A small masked image model, trained from scratch: activation prelu, widths [96, 144, 208].
Rows from block 4, named by matrix and row number. Rows with one number belong to one channel. Each number is 50 + 12 x the weight over its row's rms, rounded and kept within 0 to 99. All counts start at 0. After the name is the row's rms in percent of the matrix's.
# convs0: first 3x3 conv (model.blocks.4.convs.0.weight, 144x144x3x3), inputs 48-59, a 3x3 kernel for each
# convs1: second 3x3 conv (model.blocks.4.convs.1.weight, 144x144x3x3, transposed), outputs 48-59, a 3x3 kernel for each
convs0.27 098:49 44 52 47 57 46 59 52 44 45 46 51 43 45 65 45 47 39 40 45 55 46 56 44 64 57 50 41 51 31 55 46 46 48 57 59 23 48 41 35 79 51 23 51 50 44 43 54 60 36 51 69 57 61 43 58 39 47 49 55 56 55 77 48 58 38 37 46 35 35 35 36 50 46 40 59 70 53 38 59 51 58 38 53 66 07 51 61 28 45 53 41 49 58 41 56 62 55 46 54 41 48 29 42 42 51 50 47
convs1.27 095:40 64 58 48 40 50 54 50 46 31 55 36 40 68 44 44 66 37 41 39 36 58 59 30 48 46 49 35 33 75 40 61 53 55 47 54 63 58 43 62 61 56 58 55 36 21 62 64 33 58 42 36 46 49 42 40 55 60 65 41 51 65 43 68 74 51 36 40 40 41 51 41 62 44 33 53 46 32 41 57 67 43 46 44 47 50 49 49 25 33 57 72 59 35 59 40 48 50 55 46 49 46 66 44 35 59 52 33
convs0.28 101:46 38 60 51 60 58 63 48 38 48 27 51 46 34 32 42 30 47 46 63 58 51 42 49 47 36 44 39 46 52 29 35 38 61 50 52 34 56 53 29 44 54 49 33 69 31 54 39 63 47 33 43 56 44 45 61 44 56 51 43 53 58 45 57 33 26 47 43 41 41 30 34 64 55 54 61 63 37 56 40 58 48 52 46 30 34 63 50 51 50 51 37 37 37 58 62 32 51 74 44 43 57 58 46 58 52 51 74
convs1.28 090:54 49 59 46 54 41 63 46 51 73 25 64 80 36 81 69 53 74 41 45 22 56 80 41 57 62 49 58 58 58 56 54 48 57 59 45 59 61 40 63 70 54 59 55 46 58 49 47 36 57 48 37 57 42 45 44 61 60 64 71 61 63 53 51 48 54 64 52 54 48 52 71 30 40 33 33 57 44 58 64 74 52 61 53 57 67 56 50 58 56 72 56 44 47 40 27 60 49 56 33 39 66 39 41 38 47 62 26
convs0.29 101:42 54 55 54 71 46 45 42 44 55 48 52 55 40 54 53 45 39 55 38 51 47 34 33 50 43 37 32 58 34 63 67 55 49 53 29 52 54 32 47 29 45 41 48 52 49 43 49 51 50 58 61 56 64 38 41 45 36 82 52 55 57 43 43 63 41 62 87 40 49 46 42 41 48 59 50 77 65 54 53 42 57 57 60 48 26 52 52 48 47 45 47 51 50 54 55 48 42 66 50 35 53 46 41 49 53 34 33
convs1.29 103:59 49 69 48 46 53 54 55 62 36 55 53 37 57 51 35 52 53 56 55 66 44 58 51 55 55 44 69 51 42 69 69 52 47 52 51 43 50 43 57 39 30 36 51 50 47 43 53 76 75 57 94 66 48 61 31 54 52 30 42 78 52 53 51 49 33 46 49 36 48 27 30 33 39 45 49 56 52 40 52 54 47 54 49 43 36 57 55 37 39 62 54 55 62 55 59 54 40 43 48 45 43 67 49 64 56 35 52
convs0.30 100:30 47 55 48 67 75 40 43 39 67 51 54 67 66 44 63 56 46 60 48 58 59 51 51 59 48 41 33 47 39 68 72 51 26 47 34 34 43 44 34 32 36 95 54 47 42 50 53 38 47 48 47 49 55 58 62 46 56 55 48 41 44 39 51 35 24 52 53 45 36 50 54 55 50 41 60 40 30 44 50 27 53 71 57 62 42 34 36 52 50 45 47 35 49 49 36 31 42 39 59 46 33 56 51 32 45 52 39
convs1.30 102:45 40 55 35 54 80 57 51 81 80 66 46 67 64 38 43 58 52 74 44 56 33 52 67 48 58 55 53 54 44 38 17 40 45 54 55 53 57 47 42 50 57 52 48 35 43 46 38 45 55 54 47 51 44 54 28 65 40 00 25 54 11 41 18 44 39 48 55 53 42 37 39 37 44 33 68 55 62 55 46 45 65 28 38 71 58 58 53 58 58 50 57 34 73 85 65 46 61 57 39 31 43 62 46 39 50 37 62
convs0.31 100:34 40 65 45 61 55 68 65 50 47 47 49 51 69 55 59 54 44 35 54 57 61 92 38 48 57 50 69 38 42 62 61 58 42 23 63 40 57 61 50 56 50 36 38 40 56 63 60 55 58 55 69 64 32 49 45 66 64 26 45 61 46 52 45 52 38 38 52 53 54 60 39 53 49 42 46 45 31 41 27 50 52 62 69 39 26 45 58 57 69 27 62 64 44 52 64 46 68 49 46 58 45 38 58 52 55 82 64
convs1.31 097:41 40 45 58 60 35 44 49 54 51 51 28 49 56 69 53 63 49 36 55 51 43 38 49 20 38 63 48 31 49 57 66 73 44 48 49 50 37 41 58 60 55 61 56 41 49 58 54 43 64 37 50 55 36 45 36 49 59 48 40 47 39 53 59 50 43 52 47 34 48 44 35 63 57 61 50 70 47 57 60 55 52 39 42 46 65 56 60 63 37 40 21 45 39 51 51 50 60 63 47 72 60 58 51 55 57 67 58
convs0.32 095:52 57 75 25 70 66 51 61 70 63 47 43 61 44 36 60 60 50 42 58 39 35 53 67 51 54 69 43 47 31 40 43 49 32 39 48 50 40 59 60 68 70 74 50 53 51 53 72 52 47 67 68 65 54 48 73 72 47 39 45 36 48 49 62 62 58 51 37 53 59 50 29 53 50 46 35 39 26 43 39 46 42 22 34 24 36 51 32 49 11 47 58 49 58 50 48 57 52 55 40 66 36 41 40 46 66 45 62
convs1.32 085:65 51 34 66 47 35 34 48 42 37 36 32 27 40 37 46 59 59 45 55 43 38 45 76 40 36 36 59 62 59 73 59 27 57 77 43 42 47 53 44 26 62 61 40 50 46 47 30 30 48 56 43 44 33 42 54 56 50 48 54 53 52 41 46 35 34 44 48 64 60 51 54 64 69 67 54 48 61 56 48 43 68 42 56 43 47 61 39 41 46 37 52 61 48 75 58 66 65 79 52 53 52 62 54 38 59 50 28
convs0.33 101:47 47 39 44 73 34 45 41 34 47 29 51 45 33 43 50 51 25 57 53 44 33 56 67 37 46 59 46 75 60 52 48 65 39 41 38 38 61 44 54 37 39 31 45 45 39 61 58 50 42 61 49 41 37 55 55 51 64 50 53 51 50 43 44 49 42 26 26 46 37 37 50 32 64 54 32 62 47 51 72 54 51 66 72 58 43 30 62 35 31 46 57 71 47 33 43 52 56 36 53 57 60 34 76 55 46 55 41
convs1.33 101:41 44 48 50 64 62 60 64 46 66 35 45 51 28 47 58 58 42 32 34 41 60 58 63 56 65 61 56 74 48 73 55 56 49 55 24 52 54 57 41 55 47 56 59 42 58 32 45 47 37 46 34 47 55 61 60 71 53 49 48 45 73 55 57 71 33 56 80 50 69 99 66 59 61 41 56 41 26 44 38 27 49 40 43 41 58 66 43 53 39 58 64 44 57 45 43 61 43 08 47 54 42 28 39 39 43 39 48
convs0.34 099:48 52 42 53 37 41 36 38 47 55 47 50 28 41 37 42 43 55 42 40 39 57 45 65 33 19 27 49 45 55 54 49 58 70 38 54 33 55 50 62 46 54 31 41 27 63 45 47 51 48 29 56 47 44 56 47 63 46 40 40 51 45 50 56 43 42 46 65 54 50 59 51 59 71 58 54 87 61 56 65 51 33 25 37 55 32 32 84 85 75 48 58 58 38 57 54 54 51 66 45 33 44 46 46 45 41 51 46
convs1.34 088:51 42 51 38 47 32 37 65 65 42 49 45 42 51 65 35 38 61 55 72 37 19 47 43 49 49 43 51 60 45 40 40 48 49 41 65 41 38 37 49 37 59 42 42 58 44 33 43 44 53 45 51 47 41 45 60 72 65 85 90 51 67 65 39 31 60 41 43 80 42 51 57 44 25 51 48 28 73 46 46 57 48 55 51 49 45 53 46 50 48 57 54 46 53 63 66 56 42 47 54 49 63 58 34 37 60 70 69
convs0.35 100:60 44 51 49 59 50 54 57 47 47 47 76 55 33 45 55 37 42 53 73 49 45 48 40 58 45 52 37 32 75 27 49 75 35 37 57 39 57 54 30 50 85 12 08 66 44 35 43 47 50 62 49 42 45 45 52 41 40 58 55 41 47 48 61 49 35 58 49 29 62 66 45 45 46 58 60 60 30 58 43 52 24 71 80 54 57 71 44 25 38 42 52 48 51 69 49 44 58 55 53 57 58 65 62 37 48 49 31
convs1.35 100:47 55 39 68 53 25 48 54 59 32 45 51 36 29 22 49 35 23 31 38 55 39 31 54 48 48 60 66 63 53 55 51 53 46 63 45 63 47 54 67 55 57 43 45 56 50 51 47 56 36 53 55 63 58 54 39 56 40 52 63 33 55 47 64 78 54 49 34 40 29 50 65 54 52 44 41 45 43 43 46 50 32 26 50 41 47 59 36 46 36 65 41 47 54 55 58 54 29 44 52 33 46 64 49 49 61 44 36
convs0.36 099:40 28 55 37 75 56 54 47 52 38 55 60 62 43 38 49 55 32 49 56 55 63 48 38 57 59 52 28 45 32 55 42 42 61 53 47 30 25 33 64 25 38 78 40 15 53 53 55 56 56 51 50 53 36 46 56 43 49 54 54 44 60 42 46 52 66 41 40 50 66 51 64 43 48 59 27 50 56 45 41 47 36 27 13 60 40 37 57 49 34 37 50 35 38 53 49 47 48 53 39 36 52 41 44 58 23 39 62
convs1.36 092:38 54 49 47 45 52 47 49 51 46 55 64 59 35 41 54 52 52 41 36 25 76 55 35 63 69 48 54 50 37 39 50 23 54 64 51 54 60 56 45 40 71 40 55 42 52 54 57 42 47 58 62 55 54 48 72 42 62 93 57 55 65 60 56 65 58 48 29 45 40 36 24 51 52 31 76 57 46 63 58 46 41 67 61 59 49 63 73 60 55 39 50 70 36 53 55 46 37 31 58 57 63 60 25 44 58 43 40
convs0.37 102:55 55 42 51 62 37 46 59 67 60 41 46 48 32 57 47 40 60 40 59 47 40 61 62 44 50 47 46 28 29 52 32 36 49 73 89 34 69 59 41 60 53 43 45 39 49 52 58 46 59 45 46 65 51 35 26 33 41 51 34 47 60 56 53 61 54 49 42 33 51 46 29 55 51 50 45 45 35 41 50 35 39 69 68 30 65 53 54 52 53 39 49 52 37 53 45 52 43 49 47 50 28 49 55 40 55 57 47
convs1.37 103:67 54 51 55 41 41 65 57 61 42 48 22 56 51 43 46 57 67 44 56 67 46 59 56 28 45 52 34 59 48 42 36 27 27 57 61 36 59 68 61 50 60 50 63 55 51 52 56 43 66 63 47 58 74 64 49 47 48 44 57 47 60 58 67 50 39 49 47 51 41 41 38 29 48 56 43 43 64 43 39 52 48 53 36 43 50 48 29 60 35 55 53 45 56 59 39 68 59 60 64 41 47 52 42 31 50 58 35
convs0.38 098:63 50 54 31 42 43 29 39 29 44 44 53 43 47 52 33 52 58 75 62 69 54 58 49 56 51 43 62 46 39 43 89 84 62 60 69 29 27 58 41 42 46 60 56 59 51 43 42 52 79 66 51 68 72 36 43 36 51 52 44 50 45 66 27 43 30 43 54 45 44 43 41 45 78 61 57 59 61 52 61 80 65 37 61 43 33 31 43 44 51 38 52 34 43 77 64 65 51 52 35 57 43 53 54 49 45 55 44
convs1.38 095:45 44 66 36 46 54 40 42 49 39 27 42 32 43 47 41 32 63 30 41 49 49 71 48 51 35 51 48 74 72 37 70 57 45 57 55 43 50 44 52 58 54 55 60 49 56 40 29 64 54 42 47 47 31 31 44 27 47 70 50 39 36 52 56 41 39 58 53 63 56 58 57 22 36 48 30 49 62 57 76 70 35 44 59 33 46 58 38 27 49 54 62 70 57 39 69 61 77 54 31 36 36 41 30 31 36 32 34
convs0.39 099:63 50 47 40 46 36 45 53 44 76 80 67 54 43 76 25 46 43 49 47 51 37 51 51 41 50 54 62 57 56 48 52 67 51 52 57 37 47 45 59 81 66 35 40 28 47 61 50 55 51 65 40 37 38 44 45 40 48 55 58 40 48 57 40 55 50 60 59 51 52 49 42 34 36 52 46 72 66 32 50 42 36 49 44 61 36 55 46 57 48 53 40 43 32 56 36 62 42 58 35 45 44 63 65 42 54 69 60
convs1.39 106:54 49 28 45 47 52 61 51 54 47 71 53 46 68 89 40 43 57 39 39 60 45 38 50 40 42 54 62 60 74 44 47 40 48 39 39 48 36 51 52 17 41 43 59 48 29 49 50 31 39 37 64 53 62 63 72 43 51 54 56 32 31 34 60 56 55 67 60 61 52 47 45 45 44 35 38 34 39 41 50 48 52 60 58 46 55 36 57 60 55 49 55 43 61 37 45 41 65 54 57 42 52 54 39 36 49 32 49
convs0.40 101:36 32 62 56 54 64 45 67 62 58 52 38 40 25 48 41 49 61 32 35 51 49 35 67 50 56 24 65 53 46 38 62 54 34 72 67 49 45 60 61 57 43 31 45 28 52 46 54 35 32 57 51 52 56 56 50 46 41 47 28 55 36 18 47 48 41 53 55 37 53 31 46 74 46 31 61 41 27 55 34 29 43 51 60 49 42 42 43 38 29 52 64 65 55 60 57 64 59 48 56 74 43 55 56 51 34 58 51
convs1.40 094:61 43 41 53 25 35 42 45 57 40 63 56 51 57 40 37 50 46 42 47 29 30 45 58 57 55 53 48 47 47 36 56 74 55 46 41 43 47 71 28 61 54 23 42 48 51 21 29 43 42 42 49 27 38 56 66 56 56 47 46 39 44 38 33 43 37 35 67 44 43 49 38 35 55 48 54 61 61 48 34 58 35 32 35 69 49 21 45 32 33 39 51 39 56 57 35 43 31 32 46 52 53 27 58 47 34 32 62
convs0.41 102:42 52 78 55 29 53 63 51 49 34 53 55 44 60 50 67 58 43 40 51 56 54 67 59 58 51 45 18 57 65 46 43 49 49 42 79 44 27 60 44 37 77 49 62 55 57 52 54 50 48 66 52 58 56 57 58 49 68 49 63 62 44 51 44 51 55 54 62 55 38 43 54 21 31 45 54 32 48 50 40 41 50 43 60 55 51 51 41 46 47 59 62 45 37 33 53 53 47 50 50 48 47 70 55 61 55 65 48
convs1.41 097:65 50 41 47 38 37 35 45 39 66 58 42 47 22 49 48 51 53 52 52 41 65 49 58 33 56 92 68 66 65 52 47 36 47 43 65 41 58 46 47 69 42 51 69 44 65 33 14 75 49 26 30 40 51 44 32 42 55 58 68 63 54 63 52 48 50 45 58 42 67 52 52 20 56 52 31 40 60 36 31 46 40 54 60 45 42 45 46 41 42 57 43 61 52 46 48 67 61 58 75 60 69 49 45 63 55 57 60
convs0.42 101:64 24 53 58 56 52 56 56 52 57 54 25 46 43 35 36 47 57 57 57 49 36 38 37 58 35 36 55 61 35 57 48 54 50 48 46 48 57 63 66 33 33 24 56 40 42 60 46 49 39 37 42 61 48 51 50 54 58 47 34 62 55 41 67 52 59 62 46 46 75 48 52 51 57 61 59 52 45 49 41 36 49 28 50 58 59 35 32 42 36 44 69 50 49 41 57 40 27 52 38 49 51 34 67 59 40 35 51
convs1.42 100:50 50 54 72 47 55 41 37 68 49 48 42 64 57 46 44 43 50 61 64 56 45 47 58 49 30 42 45 48 50 56 44 49 53 52 55 44 60 52 43 34 50 43 23 53 57 31 57 23 38 60 36 32 50 45 51 65 46 60 54 36 56 44 32 40 50 44 37 56 49 49 76 45 49 59 61 54 66 65 33 37 63 50 51 58 54 73 47 44 66 50 46 41 33 52 18 42 60 54 47 41 54 62 55 42 46 36 39
convs0.43 103:47 42 67 49 58 40 52 47 50 68 50 42 67 67 39 47 50 23 60 38 65 33 42 60 69 64 58 71 37 42 48 45 33 44 43 94 62 75 54 60 69 62 50 47 40 43 44 50 40 38 52 37 58 48 48 55 72 53 58 45 58 62 67 48 48 47 58 48 32 55 65 54 28 40 56 45 50 47 53 44 42 37 58 59 52 49 30 45 48 37 43 53 63 41 40 61 52 51 51 39 49 63 41 40 53 58 68 46
convs1.43 100:50 43 27 63 66 46 47 34 32 48 64 46 67 36 54 48 48 41 41 47 54 42 56 44 23 43 51 47 76 71 49 50 62 43 34 34 51 46 55 43 62 70 56 53 58 63 50 54 59 50 43 53 44 61 49 34 39 42 40 47 51 41 40 44 44 47 59 65 41 51 61 22 36 59 53 50 63 54 55 61 64 43 54 55 58 38 26 65 49 13 40 52 33 67 54 38 74 53 46 33 41 42 41 37 44 57 66 49
convs0.44 098:61 56 68 83 53 58 49 54 67 43 48 41 52 68 40 33 50 44 35 27 79 53 35 63 37 47 54 29 39 59 70 66 40 58 66 42 63 60 52 55 50 24 55 53 55 49 49 39 35 35 47 58 52 55 23 49 43 43 62 37 61 64 53 55 67 47 56 52 52 45 53 44 49 53 41 55 56 46 52 50 48 63 31 50 51 63 62 67 48 50 55 54 58 46 69 64 44 47 49 34 49 50 41 53 50 50 52 46
convs1.44 107:38 35 22 53 52 38 58 19 14 52 44 48 39 51 42 63 49 25 40 39 49 46 25 27 59 35 21 47 47 33 55 40 38 49 56 73 56 56 62 48 48 45 52 55 65 36 45 49 56 35 69 43 55 38 58 50 64 50 53 75 55 26 52 53 50 49 51 56 54 55 54 36 65 50 61 64 61 95 71 56 65 44 54 55 77 44 57 52 52 50 47 55 70 45 53 65 45 68 47 54 60 63 68 69 74 43 47 49
convs0.45 098:54 47 37 57 36 59 48 48 41 45 35 44 61 45 53 36 41 49 41 55 50 40 50 41 58 54 58 58 66 48 68 53 49 39 66 54 52 51 45 53 65 59 38 58 52 42 42 45 50 59 69 40 35 44 66 66 78 57 48 50 53 47 52 38 26 35 45 53 56 51 61 52 63 66 71 72 74 61 63 60 57 29 26 42 35 31 44 55 40 56 52 65 59 63 62 67 58 57 63 37 43 49 60 56 45 57 39 47
convs1.45 113:41 29 36 45 62 59 41 47 67 29 39 38 40 39 38 35 51 45 29 09 12 42 70 39 50 52 40 23 24 32 30 29 22 52 55 43 77 64 50 45 37 33 23 30 32 52 39 43 60 47 25 66 51 45 43 28 27 54 53 42 43 51 51 61 46 55 52 61 65 44 49 53 55 73 62 55 65 59 45 60 58 62 67 55 37 63 79 61 39 46 52 50 52 37 55 53 56 62 60 41 29 54 40 22 51 53 33 49
convs0.46 102:62 33 48 52 61 38 48 49 54 39 49 59 53 58 64 38 43 52 50 38 55 40 65 44 56 48 52 26 44 55 32 57 60 34 53 36 47 49 30 27 57 31 39 58 76 48 46 48 49 56 67 49 53 56 59 75 45 47 49 44 36 62 49 35 47 59 46 33 39 53 51 21 28 48 45 48 45 43 44 61 59 59 57 38 46 59 64 32 44 12 44 42 49 58 38 44 57 37 52 67 46 57 34 50 42 45 34 52
convs1.46 097:52 63 38 56 34 36 67 53 43 62 43 45 53 64 34 66 56 32 54 47 35 50 30 46 61 54 47 63 65 60 49 59 54 50 48 46 56 58 53 32 45 50 31 32 58 60 52 48 63 62 57 64 51 36 57 37 51 55 45 63 45 35 63 49 45 33 54 38 40 34 38 39 52 42 64 57 61 58 39 31 39 28 44 56 48 49 44 35 54 72 49 50 48 31 26 55 31 41 39 48 59 43 70 53 51 21 31 37
convs0.47 100:71 60 57 90 50 58 70 55 61 69 54 61 61 73 40 65 34 45 44 46 59 39 44 36 59 34 50 41 25 30 46 45 48 59 58 54 61 44 72 47 35 88 45 62 64 72 64 60 57 66 41 65 47 58 64 44 59 60 61 46 44 29 34 55 56 60 39 54 54 49 41 40 36 52 56 53 50 41 41 42 56 37 66 47 50 42 56 39 52 45 47 42 30 33 53 37 36 71 55 68 58 53 46 58 53 55 82 42
convs1.47 108:56 43 52 30 35 41 51 48 44 59 46 62 46 38 36 59 49 56 84 78 71 64 68 53 40 37 51 53 31 18 72 58 49 71 66 45 47 34 43 49 35 56 58 52 66 28 29 52 62 59 58 20 22 21 40 61 50 47 71 64 43 46 51 43 65 44 32 53 62 47 66 62 67 77 75 71 32 36 54 46 45 49 56 53 53 56 51 48 42 48 56 43 46 43 58 54 35 31 49 57 70 49 54 56 33 22 41 44
convs0.48 100:32 52 55 52 64 57 41 42 39 44 35 52 66 47 53 57 51 61 57 49 39 51 42 47 49 59 64 36 36 49 42 47 41 30 80 31 57 54 45 69 64 34 59 47 38 50 53 58 41 45 38 39 48 55 41 61 71 44 72 79 55 62 67 45 49 58 46 69 70 48 68 65 30 56 35 22 56 52 42 52 50 47 70 66 40 65 59 24 22 30 50 36 45 59 43 38 52 41 49 63 31 38 70 74 57 85 61 41
convs1.48 084:46 48 65 64 35 68 55 48 52 57 38 48 46 42 55 52 39 49 30 41 58 61 43 32 55 36 43 55 61 60 34 20 56 50 66 62 40 47 55 61 59 46 55 19 38 35 63 40 41 42 59 41 54 37 59 56 44 64 82 67 60 73 62 61 39 71 63 36 42 55 31 58 28 24 43 26 42 26 33 34 36 64 42 48 51 42 48 55 47 29 60 54 61 52 46 67 57 22 45 60 57 52 50 47 46 49 40 45
convs0.49 098:50 25 28 54 36 28 49 56 26 50 53 48 50 39 44 53 41 46 49 40 44 58 50 58 47 54 40 42 46 46 37 60 66 48 44 60 41 56 62 47 51 46 54 69 41 58 63 38 48 64 27 57 66 39 56 57 55 38 51 61 59 65 76 37 39 66 53 51 59 52 56 65 55 51 51 62 61 48 45 82 56 56 34 39 31 32 62 25 34 59 48 57 47 60 54 58 41 65 45 50 32 48 41 49 46 44 50 48
convs1.49 080:45 45 53 37 36 66 25 45 58 66 57 59 53 63 58 42 48 52 58 58 56 62 80 67 76 60 70 30 52 72 52 46 44 63 58 58 57 57 47 55 49 37 50 52 59 46 61 53 45 43 48 44 46 62 24 56 37 31 67 62 37 61 60 36 42 48 53 37 50 47 60 50 40 47 40 56 58 57 54 29 44 42 50 57 32 34 38 47 31 34 67 47 64 60 66 44 45 42 58 59 55 42 54 21 31 44 43 32
convs0.50 099:45 49 51 33 42 54 45 50 41 44 45 34 73 84 67 51 42 47 66 64 56 59 31 39 42 46 54 48 63 41 50 76 39 40 62 63 39 46 33 43 26 11 61 50 47 35 42 34 50 60 50 40 66 57 34 38 35 59 77 55 64 84 72 48 48 29 54 57 50 51 63 45 52 55 55 40 53 45 69 66 57 44 58 59 53 87 75 40 51 63 48 39 38 54 49 45 58 61 61 34 49 32 48 63 48 42 70 54
convs1.50 106:37 54 52 39 47 46 37 48 41 53 56 54 60 76 53 42 40 40 69 60 59 61 94 83 45 56 62 44 35 55 35 05 33 55 28 37 40 50 55 51 61 51 66 75 59 54 58 56 50 49 35 45 58 37 47 25 34 31 00 01 51 38 59 52 40 56 53 40 64 35 35 64 54 73 56 78 63 68 64 68 55 46 50 50 41 59 48 43 70 55 52 42 52 77 70 42 74 73 78 43 70 63 51 49 30 38 27 23
convs0.51 103:54 64 51 43 46 62 46 61 49 37 37 46 54 34 46 53 43 45 42 66 46 39 50 58 37 55 42 56 22 58 64 18 48 54 34 69 34 68 46 29 52 41 33 44 41 31 57 55 30 50 53 60 49 47 61 49 39 64 47 39 51 43 46 53 43 45 73 44 41 56 53 44 61 49 42 45 55 55 65 35 49 50 39 66 49 35 57 68 47 61 52 45 44 48 23 47 62 50 54 72 55 45 62 71 40 47 66 28
convs1.51 102:72 62 58 64 47 47 45 44 32 62 62 47 58 62 53 66 70 63 68 61 49 62 47 69 52 48 72 70 50 26 61 45 39 48 55 70 35 43 41 58 56 35 62 69 57 42 52 37 60 51 48 44 48 28 46 34 30 43 34 33 46 24 33 56 55 63 37 48 54 39 39 41 60 64 56 52 53 44 53 60 58 53 52 24 41 36 35 58 67 29 47 36 47 44 45 44 43 41 55 42 47 54 33 51 40 32 67 64
convs0.52 100:50 45 51 53 29 54 32 41 46 59 55 54 52 50 73 43 47 39 57 55 47 53 32 45 62 44 57 43 40 72 56 54 53 32 56 39 46 65 73 37 33 41 12 27 27 44 39 40 54 43 47 55 40 39 54 47 41 46 37 31 45 46 50 32 48 45 60 58 60 43 35 47 56 55 49 41 46 37 41 55 60 60 51 54 45 38 53 33 60 54 56 66 51 60 56 60 59 56 30 65 48 55 55 50 56 36 28 36
convs1.52 104:49 44 35 54 32 31 52 43 52 44 49 63 54 47 74 58 61 62 46 43 37 33 56 48 56 52 49 43 43 48 51 54 45 42 45 36 46 30 28 32 45 47 28 35 44 60 39 41 28 40 50 46 53 26 67 64 59 64 67 61 39 57 39 47 54 35 75 74 45 51 79 55 38 33 62 33 31 51 22 21 53 40 39 44 58 42 36 42 51 44 57 67 61 59 61 35 48 42 40 50 72 50 44 40 64 49 41 29
convs0.53 099:57 65 40 49 32 49 51 60 35 47 41 50 57 47 68 75 42 34 48 51 54 56 74 70 60 56 39 52 49 51 40 32 53 40 55 53 82 68 47 51 42 55 49 39 54 48 38 34 65 73 70 51 46 48 35 37 37 63 46 39 58 44 42 50 50 60 59 78 59 55 58 33 38 60 59 46 53 57 46 61 49 69 71 48 47 26 82 70 54 45 43 34 53 44 52 34 60 56 48 38 49 44 63 49 50 54 61 48
convs1.53 092:63 61 45 50 38 31 35 58 47 53 32 44 47 36 57 61 54 63 52 48 37 64 64 59 52 64 42 75 63 68 54 69 62 50 69 55 48 30 63 47 46 44 82 64 72 63 50 30 53 36 45 46 51 56 51 70 49 50 71 45 52 49 56 52 67 58 44 45 37 50 53 42 54 35 61 40 36 46 29 21 51 61 37 55 34 48 45 51 53 52 59 52 72 58 50 48 59 74 56 57 64 60 54 41 47 72 59 35
convs0.54 100:54 46 48 61 29 44 42 57 46 51 55 39 51 36 48 35 26 55 57 43 40 36 52 49 61 48 39 55 54 39 45 54 38 33 62 55 63 46 26 52 43 27 49 49 33 57 44 49 53 52 53 44 48 55 42 29 48 45 65 58 56 51 58 49 44 41 55 61 60 58 44 60 42 42 54 50 45 57 54 77 67 56 63 41 81 60 35 60 34 40 56 46 69 50 45 50 41 29 51 55 49 66 38 47 69 36 60 50
convs1.54 087:52 55 54 36 51 54 61 43 41 56 52 54 56 44 68 48 52 45 68 55 54 63 67 54 52 51 43 46 56 62 48 48 59 39 13 57 58 51 58 55 30 37 46 39 45 31 59 39 38 42 57 40 58 53 60 30 56 48 37 51 61 48 53 51 48 46 51 48 57 47 48 52 66 48 50 50 64 62 60 53 64 53 59 51 51 69 59 53 69 56 42 49 46 55 54 48 43 61 35 58 66 42 50 32 45 43 52 30
convs0.55 104:66 49 54 41 36 80 39 62 59 41 37 67 51 38 73 58 68 61 61 49 59 38 28 54 46 54 54 69 82 49 67 52 53 52 47 53 50 26 59 43 43 56 62 36 62 32 49 50 57 51 29 54 47 62 52 48 42 59 72 38 52 50 59 66 54 46 46 36 63 48 71 42 45 53 61 42 62 40 37 33 50 51 35 54 53 39 38 40 50 49 84 52 37 63 30 49 33 40 46 42 27 54 35 46 52 64 60 51
convs1.55 097:48 47 59 36 51 54 54 89 71 55 59 67 58 41 40 58 56 74 64 52 64 76 70 65 61 42 65 36 45 38 41 42 61 51 45 46 52 48 50 62 43 33 37 07 35 32 22 42 62 53 32 50 52 60 52 43 46 57 55 58 63 68 58 42 53 58 32 49 43 45 45 57 41 39 30 47 23 28 47 42 24 51 56 61 32 66 49 59 44 45 42 47 33 41 34 60 39 63 35 44 46 50 55 70 58 45 71 53
convs0.56 101:56 80 65 44 50 40 49 47 46 56 51 49 52 41 77 63 55 59 61 61 67 53 36 72 57 42 48 47 62 60 26 48 33 36 65 43 28 41 29 48 59 42 42 62 41 39 47 55 52 49 43 70 62 57 57 49 43 48 32 21 46 45 60 62 62 45 55 59 45 63 51 41 32 35 57 67 51 49 31 50 36 51 36 62 40 00 39 64 69 57 63 60 58 54 51 53 39 40 51 41 51 57 38 30 33 53 47 46
convs1.56 103:55 38 47 58 31 24 82 34 22 47 32 46 48 26 40 46 42 51 33 44 32 49 51 53 40 39 31 65 79 53 45 65 57 42 33 40 46 52 65 52 58 64 42 45 55 49 51 55 48 49 57 60 34 43 36 37 37 33 49 29 37 57 23 49 54 51 52 66 61 40 49 58 36 63 65 35 52 73 40 53 49 49 45 50 59 56 39 48 51 46 43 51 52 57 63 49 50 69 62 30 52 28 41 41 35 29 44 55
convs0.57 100:42 51 55 63 55 41 33 42 61 41 55 29 60 47 51 39 53 61 45 62 50 49 42 47 36 39 48 50 48 45 37 43 54 45 78 37 24 21 49 41 52 55 47 54 56 44 47 46 59 44 31 58 50 56 52 45 57 46 50 39 40 55 51 26 48 47 48 42 53 45 41 30 59 45 49 40 46 38 57 53 46 47 59 45 60 43 51 41 55 48 38 46 58 37 39 57 35 44 53 47 38 54 44 48 40 52 51 42
convs1.57 101:62 52 54 57 59 42 48 51 43 36 57 52 51 47 65 49 48 45 37 51 45 54 74 57 30 38 39 18 33 43 25 52 64 46 49 45 35 51 35 36 53 43 55 71 68 61 62 57 29 20 49 56 35 35 50 45 36 49 47 49 44 49 38 69 52 41 55 55 54 58 42 45 49 57 59 35 63 55 37 48 36 73 58 55 60 55 57 67 57 52 50 29 44 52 43 48 65 50 49 45 59 62 48 40 57 62 63 74
convs0.58 100:53 53 74 16 52 77 29 57 75 50 55 53 61 43 47 51 45 44 50 44 53 50 63 60 20 45 59 66 51 50 46 52 47 49 29 48 39 51 51 55 44 44 50 59 26 46 36 46 60 57 45 54 55 42 49 47 42 60 66 48 48 52 40 51 59 46 34 63 34 49 53 36 57 54 44 64 63 54 74 50 51 30 40 47 72 53 60 40 60 42 46 55 50 35 63 63 49 47 53 40 57 46 36 65 58 34 52 62
convs1.58 100:72 36 64 58 24 61 44 29 52 56 42 55 51 65 35 48 63 40 47 65 57 37 54 52 46 47 39 57 65 53 55 39 57 73 63 48 43 49 36 49 48 42 54 62 35 47 54 65 18 36 69 23 50 38 67 58 47 55 56 46 55 52 43 62 59 58 61 48 58 50 50 35 52 58 55 54 57 52 36 50 39 60 50 61 58 40 58 47 40 40 51 69 47 48 51 56 38 13 46 48 65 56 57 55 63 41 61 64